python train.py --train_examples=39062 --input="waveform_16khz" --targets=["first note"] --norm="batchnorm" --depths=[2, 3, 4, 2] --am_softmax_scale=30 --residual_init="none" --optimizer="adamw" --beta2=0.999 --steps=26200 --warmup_steps=1310 --weight_decay=0.08
Rows from block 7, named by matrix and row number. Rows with one number belong to one channel. Each number is 128 + 32 x the weight over the matrix's rms, rounded and kept within 0 to 255. All counts start at 0. Numbers have three digits each.
# convs0: first width-5 conv (model.blocks.7.convs.0.weight, 128x128x5), inputs 19-37, a 5 kernel for each
# convs1: second width-5 conv (model.blocks.7.convs.1.weight, 128x128x5, transposed), outputs 19-37, a 5 kernel for each
convs0.0:067061041098192182216167118093079074096139185076060059080140058078084116173127161224167117086052074107118115139217178122018066114140089157211189152153112090094126196077070020035144079070035083147127128160174170073064030074153070091086118184070073050114175094069000034130000034149150105
convs0.5:125125125123121127130129129131125125125124123129128128129129127127128128130123126128128128124124124125125122123125129130131131130130130125129129131134125124125125127127128128126123127127127125123123125126127127125123124123125127126126124125133128127127126124123122124126133132131132133
convs0.7:198106088150177072073094154170206140129176207252214162180175168122140188195002030065131164199154116157189000000057138228118124103061051000037085039028185107088164195190107061061088187149118137160069021100171192168057000130175179109068151199177103069128162144013000141188147185097000052
convs0.8:100128171180155171161152166145086149168173164111113090080033047057110103077151170189211255137114097074086044061117182251250173124094077215204210192183000001098138152124099104120102127104112082051127176222231218071115189225170034116193213192106148163143131080130137154109255197163141096
convs0.9:132133132131130126125127129129132130130130127129130131131130126128129129128123123126128129126126127128127124124125127129126127128129130124124126128129126127127127126127128128128127130130128127127126126125123126125126127126127125127128128129129128128127127122123126125126126123122127132
convs0.12:167152161164164081097101124123053072076044021222188185169158251187146139130023038059107103176142057065112017027059118158142123123134155065122101092125188121086133167213146150154189211170171186205120125143129097030055080109050064078086069022187182195196186077052065084108149123112122142
convs0.13:126125124124124123124125126127129128128128128130129128127127130130129129129118119120122124123123122123123114115117121123130130130129128120122123124125130128127127128122121121121121124122121121120124124125125125128126126126126130130129129128135134133132131122121121123125137135132130128
convs0.14:189158113138179067101080124175196143079144185234250170167201150106102119157063090084167226171142111132175049000048145215240175148126119092167123127099197150080129184229167135115152182166162155209150094100163184220152037089135151141055047087186156110085114224123012059159188185146085095
convs0.18:172087123203213064075093087081177106109201241181139145172167158136164208190008026041081112197168164159133042066103143173075051048056037000003032008016129077158210189213136107040002211190140087065048045133203215175112090145177201119128209226224151106105106147049049102134126138092029074
convs0.22:128116114121126085138147134140107129158162120117110111111114180176172176171064107153143138136138146177142060083133147139137129124137152080104152140144170152131134135132110121132124230214188181169083102126136123060050050068079141128130136134099126131130137060069067061087139137127156226
convs0.25:227167148159193104116087147185206142116165192253255220197187103051119189210072100085174221135073059157198042021059167245198178154108085062125090119034081000002160199217143150126145173146125134192155113121185211223150097113133200148107086119191127071058103168061000091175227182131060048
convs0.26:045106148176157076139155155115077129179200183070062083100087235182141104093015068107122123193128098095101041067116120077072050050114152022046050114201194112058039057092088079079078200201197179142083095130133087000070099109069028091069082045188223221173127031057060046057123106116149185
convs0.28:156172170175157188174142143124093122160176147150169172184178090086072100102156169093092095099093107121106170179142105083128136124123129128147096089096094092094136141162169166172152139141145186180169186175148106107123159157148090094111150148105106114121113110136150160158140127101126134
convs0.29:128108129127099125105149171173146142157149142211232223238211191155096112152107088144186155148134132133148099083100125115168153126123144104075115139233141137176132110133119113119112146111100108115094111132134125090128166153102150134147165145140122130145135099124149137098122100082103133
convs0.30:128126125126128133133133133134122123123131132132132131129127133133132130131123122123124126131132134137138123120120124126131130130131132126126126126126131130129128129135130135133136135133131130131127125125128129127126125127129128127126127127135133131130131128126123123124137137131124123
convs0.31:158115134185191060094121148176177154169212223215196183205215229152134109088000053061102105217169078054012000000071122164143122086051076025057063016036202134064023007204131132102130165136145129135065088154211212101101126200190121106134169148149151167159135096066027079126169099049043091
convs0.36:095091099107111132130128129132101103109113110127127126125123128127124123121122126126132134128126122118112119120122126133136131129131132131131130131135122130130129129134130126126122169157146145141119121123130133110115123126125126125128130127123121121121123122126127127119137131132134133
convs0.37:123131137138138142142139136136139143144143142135139140140140113116119120121139143140135129145146147143144137145144143139123123123124124134135128125123131137138136134134139137139138132133133134135130133135135134124128129131132117123129130128134128125124125127128128129133104104108115115
convs0.41:123130139125118119125127142160093098122124141105098086081074131112117127124114135154176211109100108118114083110130141179155139137139133154160150159177112073093112112116110112100091119106089072072125155163167191082075120142141098093127141162124120120115110070070082116100145154186166110
convs0.42:128128127126124122125128128127129129128127127128129128125123128128128126123122124127127128129129128127127123123125126126132132131130128126128130130128130129127125124128128127126124126128127124122125125126127128128127125124125132131128125125124123122122120128127125123124132137140137125
convs0.43:117119146166151088105148157165180157161169171243216172199205149095060032029046078101140164164130092066075011055075103091149160125091097062093116151171057020052080047093105106090060078082084083063072092113152126041068091099098088069079078062076047080098068064085099108113146109074090104
convs0.44:176105117174209094120134133161197133146212229245206166162168149127157199193027083097160163167108078142152000003072145218200182135062062074123137045000167094111198215178115119080124144123123125149091066127209220177095098212226181102119201235206134112115115121026000120179223185080012073
convs0.45:081087110089065125133143148146115096111121125213202184163146210177159119070039040078104126143115105115151025031070090098173144121127155048040052104162092074099090089107100106090074161136154145115109113138136112062077128129128165148176147130208159168160151050073095104081118085114147150
convs0.49:129127127128131125126124126129120119121123126131131129130130131130127126122122122123128130120117116118117117118122128131131125121121124127126124126128135132127125123130129127126127132131130130131122123126128130126123124129131133128125128130133133130130130128120117121123136131128128128
convs0.50:158145132125125115120123124127152139123115112142136128125125132123120120128107110118123118126122121123132098093111123121132130128123127099112117124126135130122124134138139140130134129126124121126124111107113117159144117106110164146131121123149134119111111144127104100104140147142129128
convs0.52:077050022086185194226178131108070058078124172086077066069134055069073101164131172232178114080052062105112115149223182127029080123144102158213199161149093075078126204107065009052158100073032085146122116152172167075038002056142073070051073156083064037114181086061000042132000048143145103
convs0.53:125125126128129126129130129128122122122122121125125125124123127127127127127126131133133131122123123124123124127130131128133133134134134130133133132131125126127127127124125125125124131128127129129125127129130130126125126130131132131132134134130131132134134124122123126129134135134132133
convs0.54:113108092105121051033059111150121098089075067218212197188175166159132119086035040082095080135093120111111000012084102063179137091053046102108107104094175143091086024114130094094114174135135170190034027044066103083069054080088156136103099120100039032040097089070078069044117100086099092
convs0.56:033011073149178189165125116142046065124170190083058063100152041086127182191102129128090082015051117137132115148155095048026107163145125145160114117167029059132196200013000026089158051027049113138083110159163149022018085119116055057114179220020015093166174000000054087103089137177183147
convs0.58:086093095092100131139144148141099103102099107105110112113111122128132135138128130136131122123124118116119125123126126121127121114109106127123121120120127130137146146098097097096090109118123127124118124132138139098122134130128119133137130127119127127125123111115122121126137130128122119
convs0.59:197168174177215078099107156189174142131179202201176137142162128083097145118072114109187251168113066126133000019065153215228184153113106150173134169206159105099166140209146155086129204183189175220113132147174188112024000163177125076022139144132139139126151107000000128171240176098027060
convs0.60:079111168183161170152123130130059108180179177111100091080057063057091083081140180178194254145099069064084024100135162231255178127105083234225190163179019038099143175116113130138106127110114093065119180236241227024070191209179032079170182181087125153125099045094106143127255218169137066
convs0.61:073048028089181187230180130107068063079129165102078064070128051071069104165129171236181122077061068107111114145223182133037075122149104155219198162156102082084122198108068022072158100076037086146117116152173172082044007065148068080060088158075064043120188094070000037133000038146152098
convs0.62:122119149172170032060118151141133153180204212190176173186206187133139116093000032055101117219128060048050016006059137165178121068056053081076049055088107018035038016209149152128134188166186166143065098137172158000076131157158003088129152130145169189166143012066088107142139075110134108
convs0.64:095075082049033088116108123125088085091052051255239193164143218139138151071058054054022079127122114100135056056079076103141129094103179049072077093149065052120157139121098091080093158125128132112111093086063067027082149165139084102193163065154121122110094079103115124114110086078132185
convs0.65:201184192152123130152120098093084109124121089076094103103083174175173218215060116115106146091071071120157007069114117111190133110133149070111100113144156148165195175207170189152154255255243186153123116118093086039066098136080098139124165134222232199150100000029043076099125047074147175
convs0.67:158165167161152094113130140153205188173167176240204165180184140114093093048058080102120139120108061056046022067098094088157140118088109051089133123163039019046045036160136154137130118107128126110089119134147153039072080066077085089104089065098088114104083040108112100093115055083138136
convs0.73:077101127120125188165196157131114117131123129228255207169147092108095097100125113174170121106090097114138117097096143151092102113128140137129176167161060076085101123065088104106105079116157154129175146157147131143152147127130178169168155147147145154173140109150142124132064121147143141
convs0.76:068039026102184193213170131111047036075127167074075064081144042072086121177127176219165104069052072105123112161217174115027072122145087167224182159150095092108154209104085012061165078067054100163111114149160155047030023075128055059056092166058046033107163074049000055124000036138142098
convs0.79:065032023102185189213172133120044043081136174091082069085144051071077117173127173225167110056049072110130114160220175114027067118141083166210176145141104090098155209099074008068157087070050090149105110152175170051036026081141055054062097176056042043110167071049000055127000039141144103
convs0.82:132137153142131124148153151141049062069061053205180163135099218151144136124000098124127123116075068061055000048118150153136083058095162029107067082166216160089067054154122147137148209166186189198095136142133130033006072157127083115097078070237206208192175042003016084140149106050075155
convs0.86:165136144169158108143149160164169166179207223183154138138141221172160126095003098109137143167148144163186000015071148212161110060044081089133103081149212166076026019190107131123141215176179175180091112136144121080037000116130112089035056051200189197174155084022000107179186130094087106
convs0.87:025070167196171188157145164159044087173195192158149108104063060062090110092129149178202249116060073087082043065139174230255173144119092203208202181182035039085123148107098116132099092059081078069120171202210206101095184201165070080152168161094087104091070117110144181103255211168150076
convs0.88:059041034113198192214174130104048047086140178082072065077139049077085114156127175222168108067055075103120116164218177118033077124139079170219182155148080091101148200094063009058167088064038082142107112155174165040033030085141063061067103173053039037114168060039000058124000034139143101
convs0.89:127127127128130127128128127126129128129131135123122121121122130127124122121124124126127127129127128129131121121123128130131131131130129124126128129128125122122124127127126127127129132130126123121124125126127127125122121122125125122121121122133132130129128123120119122128141141134126123
convs0.90:140141141138138124121118119124138141141139137119120120117116128130129127126130125120123129131131131129127133127121122128126125129133132126124123129135129130130127126137136136133135133132129125120133129125123128141143139133133140141140137129131131127122123127131133128125115115124129126
convs0.93:065041026102191193221175127107070063084137178073070066081147055085084113159127169224169115072052068108124111150223173113033081128152095166216191162148086084092139201066039000062174091070043084146114115152169167073050020080145070074059101166074052041119184071049000055128000041146147102
convs0.95:154138140147147062137156155142099106119111085141138136125105149142149162139047088133141163106102115125095049064079098104158162162163159062096173165161132108096099126153142153149150242223199194194047055092123112049029015033041099076078088100105113112120109057066050050074135135134144176
convs0.98:204131107136162079091090125167255216160151175251221165195203186142124160190053061062119141191205157106129040042043112197068063090075064000039072101070180102066162217176096049045051215154130124150115060101158197174102000070135187148051100165193151116119148150051000079169046157143072081
convs0.99:169120126175214081087069143175168111110169206237235185187175150102129170152081111093189255169108062131165001030052151220240185140088066166176112130116161107105164192188125108098135184150154166217124144158195216141020004135189150093066134165155129097096152137031000103147255177109024043
convs0.102:048031045126191196210165124108057058091138178077067060089152061077082113155135194214157098071043062088122122182217164094031075125143077166232181154149087081088149189054018032108178072047056112152123129156164156055050055100144067077079099173065052079148181057031027084135000043138142105
convs0.103:069028060152214157178147118135092064106160198071070069097154022050108148179095119142095081062031084130111093130163110068019055111130082143163117100118036039115162173031000000041130044038053102149071100152186190097042051094120090069074126186076069082147183069032008052110085148200206149
convs0.104:170148147131100125126139149150083075064052049255255243215185172113105110112028064071074086107079028047076001047083102130106076076079100049090104048114098059042070063172127133123123185141154147146146163150101101057042080122078116091104102046192148170162160014030074092116147085053094142
convs0.105:130130126123120119118117119123127119113110110118119120119119130132130131132124128129131132124117113113116120120124125124135138140141137129133132131130128128128131132131130128126126142143143143144117113111113117136130124115119140137133130130142142137137137130121111112116140142143142135
convs0.107:132126120118117100121123124129135138151151127122116116114118152150150145132078097118112113115125143151128077094121126115129122123131141084098132134138140148141127122133133132124122255218185146147103104117114112088085077083086117119114113111104098103122132084095080080098122108109132179
convs0.109:067053045117196192218175126105065058089138177088073065080144066080080114168123173228173112067045069103121106152224178111031078129153099162216189156147092071079130190086065028067174082062045100155111119160167159061031019075144077073064098164061054051122180060030000048125000059150146100
convs0.111:089111116112072115153144142135064120135115070097162170145115177162146129115030083108144148098099120132136035056088107109132111116142156059093156189200125115094097114110126108114126255243208189185086093095111111047082084076067057120103098072248215169149143058075048036072130156150145149
convs0.116:142159180189166170171168158154101068054056032231210200196165167133112092064034069118150124114063024041024000000115167138226180144123158105130206156164168111052069000142148136131138149130130169216143136211204181113085096181142104100090147093136100078102094116062053072104174096011000075
convs0.117:093133157152169102108138129116077119165160178100154168171151151135130115116062078086121169122130125115138093137164172177085075087114121089102061133182122136149132131113129134123156255244220155132083083109127156076083135118144099117185164181255250215122081089080066049066114119151192212
convs0.119:127120116117118127129127130139123126129127125131128122125126131133131133137124124133136142128129131132129118116123129143143139132129127127131136135136116117122131130130125118117117126122118113110119122125126132115120123125129129128128130139118119114112113115119122124123137138144139129
convs0.120:162154149139142077132155161153111135143135110132121125110112157136163150172070082147151152123115127123101095079104123127142138147147166073075119140143155161161164160159144149129140255231213197194115113129130099083108102085061126136149156130122124131122111071112100072070127116139158222
convs0.122:151158176189200160175131139144011032060137169198193151134129099065072120129078113119152203104030000017048076087104150204207164133111092155183155139158080019016086119225190182159147200170180187177127168179197215128136080110123068064072097117135142132147130100098032062139219167127107098
convs0.123:232218216195167059104123124131220184192195183172169137095094089078095101107000026067134203101074106103080000025054113147153155152134138022072095105128095113122097061212196182146147199189174164163075083103134156074083038040094082088073068089115116129102096076092066047076168091090077095
convs0.124:071038024105194194215172127107063055083134174080069060072142048074076109160134188227172108069052069108121115161221177117038080129153093172228189159148076081091144205104067011063175087066036084145113114150170164070039029085142083072063101169071046041118181077051000064128000038144147103
convs0.127:128126123123123126127128127126124124126126125130130127127125129129127129128122122124127127124124123123123122121123126127128129130129129126126127128129131130129129129130128125124123134130125123123125125125127128128129128128128128129129128128129126123122122125126126125125133133133133135
convs1.0:169162097077116128132106101070171193174149172153147133098107150153108126136251235143064000178186182208241237211135063018149135119123126143140103073068139149140150172160152122112127147128107073061149161124081096205253189163187135160167168157159151149109119164164165137143107099134145149
convs1.5:128129129129129129131130131131133131130129130126128129130128131130130128127131131131131129129128128128128127127127127128127127127127127128127126127127129128128128128127128128128128127129129131130132132132132131128128128128128127127127127127124126127128128128128129130129129129128128128
convs1.7:053075146147088000000051065106000004122129134096020088146138165163157187171122107107111146043067149096056086073080100156170168157154155132161223209153066041072124078130124101113127018076127145100047035073045116037091097066086137171189143030006061094103078000053182212207164153152179169
convs1.8:080102154167202178198195204188135128138081032040053108129128114096117141136054025043076069194173121124120068115131133118116113109104107104130128198168113084106130098116124096103100082111107146106150095119122131108130201188157133135156154107207156148173192158149145153147120115090081087
convs1.9:127128126129130129129130130129121125125127128129129129129130128127127127127127127128127127126125126127130129128128128128128128128128128128128128127127127127127127127128128128128127130130130131128124125126129130127127128128128127127127127127129128128127127127127129130129128128128127128
convs1.12:041070096147147041053062109163138151147119114100097113111077132092051039011116117118130160133131136113105142138134179215125130130132130170162171151143158139128088036000015074123145000048078128157091086108175235082093139186190149118103092047000000063150186058071128171171089095088091112
convs1.13:128126124124123126126126127127132132131131131127127127127127124123123124124123123122122122126126126126127122123124125124128128128128128128128128128128126126126126127131130128128127127126125126126128128128128128130130129127127128128128128128127125121120119129129128127128128128128128128
convs1.14:000028119103103099107124146147000050096071091000000089151158172155123085081078068100135153000082074037034041041078134189149139132143148170221255203186069086097062032000052145143153011089133153139000000029075115024084103068132159162153000000049095130121127036104199181193130108110109107
convs1.18:133107145157134077062087086127012000104143143082030084168196171181189206234103112174154164122103126043025118123140129115138137133131132146150192199177115084117142161159153129112121105115146163130105050121111135054143142096127142147168165139046076091084071066089144122104142140153166155
convs1.22:167166166172201110112107104090135135133123119190187180176167119121120123133151150152149132113115110100115127136152164174143140138137136137138138138138139139140140131149163166154152000013026049087110110111116109168175172158147129127127128130166164165166135116133162180190133132130127125
convs1.25:000000130124096032040099117150000023128099102000000037144183128107094119091100095118143166000061120105059061055085119158137130120126136144209255218166013000059094028000000112134135027096162187152000004036057089043118112043091143155176085035045081146105105029107186190180146127118129124
convs1.26:193178192187161000000000048120132128135144162172169173155096136133116065016136135125122128171171167157091148139139149176161163162160158181160142123123150153144092016187180169164140002021041079124100086102152175079091124165177149129124111071000000053127156084077144192196095109118123132
convs1.28:129125153163159138151141130157135139160168189063074074078096114109112115120159158149179204124130153153163127134145154157135134133132132135135133128126115111114119119125135123126124141141136123102111120137150169145153171173166128126127128129169180182177150118109103098102127128125124127
convs1.29:163168177205246118120114122123116121126150203050037021029053126107100074071131142154170169129132134149185182192190181180119123122120120153154155159166153139144149159142146147145150142139127117131112116121130146146145149153147123117117115117164153133119127115133139149157144144138131126
convs1.30:129128129128128129128128127127122122123125134133126120123127127126124123124123124125124124128126125127132124124125124122127127127127128129129128128128127127127127128132130125123127128127127127129125125126125126123122122124129128128128128128126126126127128128128127127127127128128128128
convs1.31:000000092158119000000040101143007015100122135020000032146150124056020003034123116113130161141141134076013110084092129171155158156155153125122157170171156132088001000026063102124092034087100130079096039053082162052061099143169148150152139104000039067136151050083170210179138145134141171
convs1.36:129133133129126130130132129125137143143142137117115116120122128125126127125133135137134130130129131131125133136135139146127130130127126140139141140137128130131129128135131126132131091081079092111134133132133135130135140140145128127127128130112109110113116126128131131134125120117119120
convs1.37:127128131133133132132130129130129129128126125138140142143138126126126126126135133131124115128127126126125140141140136134128128128128128129129128128129128128129129128133132129128128126127131133134129127125124123127124129132132128129128128128124122123123125128128127127127128128128128128
convs1.41:133157163155150150170180196200131115128121098094124131136138149151143149149090095099110104110098105108098092117128131110127128126123124127132128139140127131137136120143145134120095157145125095076125120120134126131133163141150131138135127121159133131140108122129132132127131129122115126
convs1.42:123123123123124129129128127126128127127127126127124121118119129130130130131127127127127130127127127128128128128128129129128128128129129129129129128128128128128128129128128128127127126125125125125128129129129129126126127128131128128128128128132132133134135128128127127127128127126126128
convs1.43:116109132170144094084092090101063049085144173021000008083133145106078051051112111120127145165157150101078101102128157171139149149148148156151147151144200168145110066169167146128096162161152145115090070088104123126127130144133140126127132125166167135132127073106160173151156148133133145
convs1.44:000009118172145046043062091076000000101105127080012072171177218187180177177130119128150174121114130075032085075087120156154155149150149124122169169139104036067080062047068103128114035092137150096078036059082125028067098110138161175188172085083117129129097021064171247229160152137150157
convs1.45:182183174185166051048051095136120130133152168068049034066090102084078068064111111119126141121125131140162162163165172190122126127127124179162150145150154129123120128161158158151147073082103125136108102102131186105106124159174127116106111113006041072139166097103145178193143143141140144
convs1.49:124125126126126127127129130129122125127125122122124126126126127128128127129121123126126122125128128127126121128131129127129130130129128134136137138136126127126127129126125126127129130128127127126121123126126127119123131129131128129127128129124123127130131122124128129128124123122124128
convs1.50:120118122135128123124124125123124125126128122128126131133133125125125125128127126127133137122122122124122121121123129132134134133132131137134132127122130127128126122119121124129126101113119129126130127127128127124129132132130129128129128125136137134134126117120124124123125125127126127
convs1.52:163159094071113129134102089064163182161138161154151135123129152150097117121255239134056000177184174194213226203130058010153136118123125152146107069065142150134136149169158130107114154132111079074150162123073095196244185155176131157160161156166153152107132153159159138143100091131145145
convs1.53:128128128127127129129127125124129130130129128129129129129127128127128128129127127127127129127128128127128126126128129130135134134133133128127126126125126127126127128127127127127127125125125125125126126125125126127126127129129127127127127127130129130129129128128128128127129128128128128
convs1.54:180180185209186089118120073046121122115098106051026048113171175149127134134120127131155159118119121123137126129138152162113118122121120174177170161154154135127115076167171157158141060071112155182081099104106100155154141134117144124118115103181189170121051093120165193192152146138117118
convs1.56:173187148115126115145147159129158211204170183155119110061083136136109125195121237243167072159195188153197167255216123014137127115112120099119131107075105118128163241146123111085132113121148146127105192176119088148222210108049109135145178153138170171142095119107122142114130103116145159
convs1.58:136133129129137119117111111109132134131127130118118115115117121118121122120127132133133132109109110111116104114123121117131131131130131137137137134132123117117120121125123120125134129129125120122150150144138132118118120126129131129129130130133136127122122133130131129125123119115117124
convs1.59:000000140177105000000070131156000028162116125087081079117117101057069052088086081123134133031038123076041054069110133165172172152133131133163252250176021000038063052008039100135136000038117173105006000062080141000061128114104133144146096000000000078126133053089167175143113115071087105
convs1.60:054103138143175181206232206199144139130070023035033102144179140112122140141051022037063074203147112130123069127153159118113110107100101111133152206177090067095122104103098097109105088097094126094119140125109113116151197172158130117139134095192166143138166156154147139135115109082074085
convs1.61:163158089068114130137109099072161179160137162153150134123129153149097116118255234131054000178184177200212227200125054013153136117124126153147107069062142150134134150167159131106117153133110075072151163119076099197240180156174134158163161154166153155112133156156158137143100089130144145
convs1.62:006003069142140002010019084140021010068126136072035044105117116045021000054120118135142160168157147111030131112128162191155159159156150140133158171179156135124064054050072121110092031090106138106116046064128168059064110152180169159152146136000000040143174064085141173150145153154144161
convs1.64:188188191196184025032047097142132129128147184050047028021038190170129066018116117117123127137132147164207158149153176187119130131131129192187165141130227198166144147163166170155152061077101123127081078093153231097109127140151126117118117105037090109150163072093145172174120127132129128
convs1.65:048058076121140046037039099163158164158160103200197185173116091103125116090119124131131140137135131137130172170164178203133133134135133205165140118122108106117111126000000014061114002037066113121126112119157201125144179211204112099093103093000000026113164115113163177164070077087097100
convs1.67:044056082119145115113103098095074085107133170056042049092125123095073044012115116121125137179173163137114121122137164180134143145147145162149137126126169154136102044067065074096068131145135138115098094099104130148151159177182124115111105094122138129129136095108145165149131135134130131
convs1.73:126129132146177079082080105118133134143168223014021024038055087087099095092154150155163155113120119122134085101127153155135135135136136154151147141128144129128109070174166160139134143144150143144135134136159181115124135155196118121120116117151161149144150130148144134143129129128129133
convs1.76:158163103073105130135108091067159179162133163160154136112106160159100111124250255152064000176185173184227221221147074010154141123125127150149114080065147153139140149169160138114119151141129097077149163125068083189241182148158131160153163156162151150114124159164165137141109088134151155
convs1.79:160164102069110132140114095068159176159129151158152140120112157162101109117250255155069000177188170178210218216144073007155138123128132149147110079065147162148146152173165134112121151142125103078151166130071082184240184150162129160153161152165153149115124153158157136141106087130148154
convs1.82:083089078159130000000000052142122126126103050141131127132110093078058026000138129121117139111116119122102135122112129173149149147145141158136139141139115106093066029041021021115120000000000091128103096092127188101100132185194123101103104052000028057125140068063119185220091103110105113
convs1.86:027025097142085000000000040095053029101127115130122103130101054030037014030123116102099129082071092088031101093105141187173175172165158126114127139141125118093000000039047059106079000000021100100090051081105160082090125166167124109104071007000000027113108045071168238232136147145140149
convs1.87:066086127142182155171205212221113121136092077045064109157208120089094109128034017052076082161146113126104072109115129110109103095092094108110142212177108079091112073093099090094091116111117130113136088110112129084113177160167115133149142090187136133153173136152139139145109095062060076
convs1.88:158164102065102127135109093064160180163131152158151132121110156158104111122251255150063000176186178182216217215144075012155141121124126148148111077065147157145142151174161135112115149138125096079148164129069075185242189155162129160147162154163156146113122157164164136141108090133148154
convs1.89:137137137136134132132132134134135134133132131115116115115114122123124127127131130129130127128128127127126134136139141142126126126126126126126125126126127128128129129127126126126125126127127128126134134135137138138141145145144127127127127127125127128130129128129129129129128128128129129
convs1.90:124130127127127126127126125127129139137135132129131129125126129128128124127128128128129129131128129128128124122123131138129128128128127124124123124126130129129128130133130130131127129129127124126128129131131133128131126124125128128127125126118116118121125129130130131130128128127128128
convs1.93:165170102073110130136108096072162185167139160155151137116117154157100113119249247141063000178188187192213224213140071017154139119124125148145109071062142152133134147172166145111109151137120090075147164126077090190247185157176130161157166157165160154116129157162164137142104088131148152
convs1.95:161162160178204110113110103097130129130132136170182187188159122123125123145162144141138133099102110114147140140147160170138136135134133134134137136131135143143139122118147148153143016031034061105115099078100117166188191176175125129129129131125149157158125117136166187206122124122120124
convs1.98:111085144098059000000008105130012008124106161031000065128121120137090111093119108094107149063105111060079111087086124192166164156159160151159190157145114128070101054139139130130118052100094108050075059061089150073090047054136139133119027012000004066105141042095170178199162163178185178
convs1.99:000000138156094055050112147162000000148102123003000040131160157139132165145079070114149165000014102075060029042094132166168166143124121137183255255215015000045120072001006124147167000073140193125000000040080128000083164118101146163171095000021059130141127026083190205164132130088093106
convs1.102:162172134085104126138112100074148174166140153163154134118115151148101098121237255163081000171181171165213211235161081010157146123119124146151124086063141147141131152189163155109102158141142092068145165138078081176244217170165123156153168158168168159136117158168155138140115086128151160
convs1.103:178184123100106146156149153146198238211149186134120124109126126132120161207176227190118053163174183147196204223162076044134118116123131099105114087074104132157188231117145114122118104117132121099155209167098107184234161099112128151161170153134159170130116118109117123121097078111140149
convs1.104:067067064124106000000000103194119125127120091000000000077111068041000000000128128126137172119120120102084134121108142180126135135135135161148161161157149123099074036043027042116136000028048118122098089095162224098094126181204115091092091061000004035143184058071128181184110117115112120
convs1.105:129128128130130128127126121118129130131125124120123122119117124125126124124117118117115112125127125119119143143149155156127128128128129131131130129128125126128132134126126125123124127127123118118127126128128132124127135142145125127128130129125124123121122128130132133133123122121124124
convs1.107:139143145146153126127125120112133134132125123190186184177154112117121122126160162169168161125124119112114128129138151159135134133133133127125126126125125129130129126145153154150145000011038061096114113113113111161168173163142128127128128129161158152143124114123145160171131131128125126
convs1.109:162168112084115129135107094068161182171143160155151133111114153157101112120245255146065000177187183192214221218143072015156141120121124147147114071060142150133133145174167141113114152136123091074148166130081092188246188157169129156155166155166159157118132153159163137143111088131146154
convs1.111:197193190197179045052043092125137149145139130202200194182134098098101103105121120118128124118120117111116148150162171179149147145144143181161147133126111108108107090178178168166145000008022062105087085090114139111116135158181130112113118103000021070124140104108166201212135136137138135
convs1.116:026030044143155047043074098121113118110071054016000005098137088038000000000127116128148157091113132111094093090090125156112115121122123132133178167146120111110089014000000035122148000047083165191098081084108122113113131160150131128126098037115112102099091059098171207186106110083068107
convs1.117:173131115123154008006008069086054048065081108197172163176179067092105113133099107102116105116112109109111203216202194215144142141142142211215203175157114118115106114169164162172154046069082111098151088057105125051026041076115129097098102119000000000048103117124111119127135145160167157
convs1.119:139130124126129123130137139137121130129130123130129128133133120123126125130117114120118127116120130128123135130131128133128127127127127130132134131131128128130129132128127125120130153132122122126152133124123124114122128128130129129130129129135123120117128124126128128129128127126125125
convs1.120:126129140173179121119114096088144138129127136188188193185160104117125125131157140137139134108104106110131145148157169177136134132133132142137138136132124128127128127091095098130118000022019049075130120106104113154173192188170127128130129129104119131145130122139158170181123121121121124
convs1.122:000014043141138133147180203220061100132110069049028047126175061035030035044053076117115109096068071064017088130162149136125120113103108150167196191165048056085100041000007045120138041091119155143080065116126131071134162151151120133144110072078068094164204104114117115107100087068073084
convs1.123:000000036101147109114110083064086104130133141193182160147124109091073045020133136133130130144137128092049104104120151183143143141142142137122106101119070078094072013000002053082089019055075121124089083077094118129133134159160121117118117101055084097098090093117171181171115118122120119
convs1.124:161166098069110131137108092065160182163137157157150132120114157161098113120252255143060000180191176187210221212140070008155141121122124150149113074064146157141136144174162139110110151139124093083149163126069081186242186152170130162155162158164155152118137157165167136142104090133147151
convs1.127:125131134136136128128128128128135135135134132125124124124124128128128128128132132133134135128129129128128131133135136137128128128128128128128128129129128128128128128121123126129130134136136137136130130131132133131134135136136128128128128128123125128132133128128128129128128128128128128